{
  "norm": "layernorm",
  "patch_size": [4, 4],
  "depths": [7, 7],
  "residual_init": "none",
  "optimizer": "muon",
  "epochs": 87.6,
  "adamw_weight_decay_other_params": 0
}
Rows from block 5, named by matrix and row number. Rows with one number belong to one neuron. Each number is 50 + 10 x the weight over its row's rms, rounded and kept within 0 to 99. All counts start at 0. After the name is the row's rms in percent of the matrix's.
# fc1: MLP up (model.blocks.5.mlp.fc1.weight, 288x96), inputs 0-95
# fc2: MLP down (model.blocks.5.mlp.fc2.weight, 96x288, transposed), outputs 0-95
fc1.135 106:43 54 54 36 55 62 49 45 55 58 50 19 39 56 39 59 65 56 41 32 40 40 35 59 57 44 55 53 52 55 39 46 63 27 66 50 55 90 64 39 42 55 45 44 60 63 49 55 40 49 42 41 56 47 34 39 62 53 55 52 33 69 60 41 53 61 55 43 51 52 60 42 49 46 43 55 49 59 57 56 53 48 44 53 45 49 51 51 37 43 53 56 47 40 43 57
fc2.135 103:50 49 46 45 59 45 49 64 61 46 55 49 64 44 72 61 83 61 53 44 81 59 45 60 53 54 54 29 40 58 61 45 64 45 59 60 47 62 52 52 53 54 43 48 55 49 57 47 45 61 56 55 56 29 52 35 33 46 51 52 44 36 65 52 50 38 45 63 51 70 58 56 54 44 51 58 50 56 37 45 38 47 35 38 43 65 47 36 49 50 69 56 47 50 48 47
fc1.136 120:33 64 50 49 65 58 50 49 40 42 55 50 32 54 40 50 59 49 62 48 34 40 42 51 60 56 55 55 59 44 48 49 77 56 48 51 41 46 54 49 45 45 46 63 60 51 54 39 55 52 51 30 45 24 48 47 60 53 58 53 45 42 56 39 86 53 58 39 56 43 48 50 41 63 58 42 52 41 43 33 57 66 41 64 47 46 59 47 49 47 53 23 47 65 37 54
fc2.136 102:49 44 43 52 54 44 35 55 52 43 25 46 59 44 54 54 43 64 50 65 45 46 53 57 55 48 65 44 31 32 60 63 60 66 45 52 51 61 38 33 56 63 52 52 50 55 59 57 49 70 49 50 38 52 76 59 63 43 69 44 41 46 63 60 50 52 47 26 59 50 41 44 46 39 41 51 55 38 55 53 41 72 58 45 39 37 46 62 37 54 52 44 48 61 67 48
fc1.137 114:50 32 39 47 66 40 56 40 52 36 46 74 36 50 45 52 47 56 52 49 59 48 43 35 63 51 40 49 47 40 59 53 46 52 60 53 65 52 57 41 60 68 30 50 58 32 49 57 49 65 41 43 53 49 46 51 36 53 60 55 42 43 70 39 50 48 55 42 62 33 65 45 32 47 52 56 76 44 46 37 50 54 61 40 53 54 37 43 67 68 34 48 64 51 52 43
fc2.137 107:60 53 48 46 40 41 41 28 44 61 54 56 48 59 44 46 39 47 50 46 21 40 43 41 56 32 52 55 42 55 42 49 30 48 57 34 52 57 62 36 44 35 41 37 46 53 51 51 42 59 44 55 43 68 45 45 52 50 50 48 45 62 41 43 53 55 56 50 34 46 65 47 61 50 64 54 53 37 25 64 31 44 70 51 43 31 25 51 55 49 57 37 50 44 56 44
fc1.138 099:38 54 70 60 53 49 43 48 58 34 55 51 58 44 69 50 33 50 49 33 51 53 59 34 48 68 54 39 59 41 46 50 50 40 29 42 59 59 36 60 43 51 37 51 65 44 58 46 58 45 67 48 43 49 50 51 38 61 55 50 25 43 52 44 43 60 27 38 61 44 64 51 39 43 59 49 51 46 42 55 59 36 53 50 65 78 61 36 51 54 59 47 42 37 50 52
fc2.138 095:26 48 50 62 37 66 62 54 41 55 40 40 59 36 45 63 65 44 48 53 47 67 41 47 60 49 41 46 56 38 52 63 55 44 67 51 34 46 50 44 33 53 68 69 58 69 38 62 48 64 44 46 56 48 53 42 40 53 41 50 40 49 50 55 56 46 49 48 57 53 53 39 47 48 37 48 66 56 55 56 32 37 62 43 33 62 68 42 50 38 35 34 42 47 40 38
fc1.139 081:54 70 57 36 47 56 56 63 57 35 43 41 37 40 48 43 42 35 49 55 54 50 37 58 35 41 50 54 44 53 36 51 45 48 47 64 51 32 44 76 39 30 43 57 50 50 36 50 39 63 50 61 44 49 52 62 55 68 54 78 55 53 56 49 49 42 63 49 38 48 65 51 52 59 45 49 55 51 55 48 25 43 75 45 34 55 46 61 45 54 38 47 47 46 43 58
fc2.139 085:63 46 65 38 33 63 48 57 25 48 49 45 56 54 43 61 53 26 58 42 58 49 54 58 56 45 66 60 65 45 42 56 47 60 58 41 48 49 58 53 39 51 47 57 56 43 37 54 51 56 54 52 45 42 50 65 46 46 59 46 41 56 37 48 48 29 44 45 50 51 56 53 51 58 54 63 62 41 53 64 77 71 44 58 51 65 67 51 58 39 28 69 57 67 46 50
fc1.140 091:47 51 59 74 62 57 47 67 48 40 53 57 38 39 47 63 31 49 55 44 35 55 55 36 43 37 46 40 42 49 32 41 50 49 46 43 51 77 56 47 57 63 47 55 36 52 54 48 48 58 51 54 43 55 53 39 56 76 45 39 49 66 64 51 49 44 59 58 61 45 35 64 55 64 36 45 46 61 42 57 31 41 66 58 58 56 68 44 36 50 60 45 41 44 46 41
fc2.140 090:41 41 55 58 47 52 51 42 40 34 39 56 51 38 48 54 43 62 53 35 50 49 49 70 49 51 54 42 42 52 53 46 60 46 47 53 59 57 64 55 65 38 65 62 46 46 59 63 58 29 39 60 52 64 52 60 65 44 52 43 49 33 41 31 51 59 46 41 59 50 48 24 51 53 82 58 63 65 60 46 46 52 56 35 49 40 41 41 39 61 51 45 52 42 27 58
fc1.141 091:33 60 52 47 41 64 50 43 43 63 51 68 58 49 66 42 55 46 46 48 48 49 36 47 45 65 57 29 53 62 39 48 42 32 54 40 50 51 72 44 56 43 67 50 41 50 50 58 41 53 59 37 51 62 50 38 42 51 49 35 60 62 53 40 51 63 74 53 62 48 23 57 49 55 41 44 26 50 57 55 47 46 57 45 24 60 39 52 62 59 43 57 50 42 48 58
fc2.141 095:32 51 50 41 55 46 49 61 48 56 64 69 46 41 50 58 52 33 46 59 43 69 47 74 42 43 60 80 48 41 49 61 50 40 51 57 49 60 47 64 50 66 51 45 59 51 34 54 22 48 37 49 42 45 54 38 43 56 52 58 55 63 45 57 61 44 29 33 52 38 44 53 58 43 50 46 59 57 57 52 57 48 34 55 69 63 57 61 59 55 47 44 43 45 48 38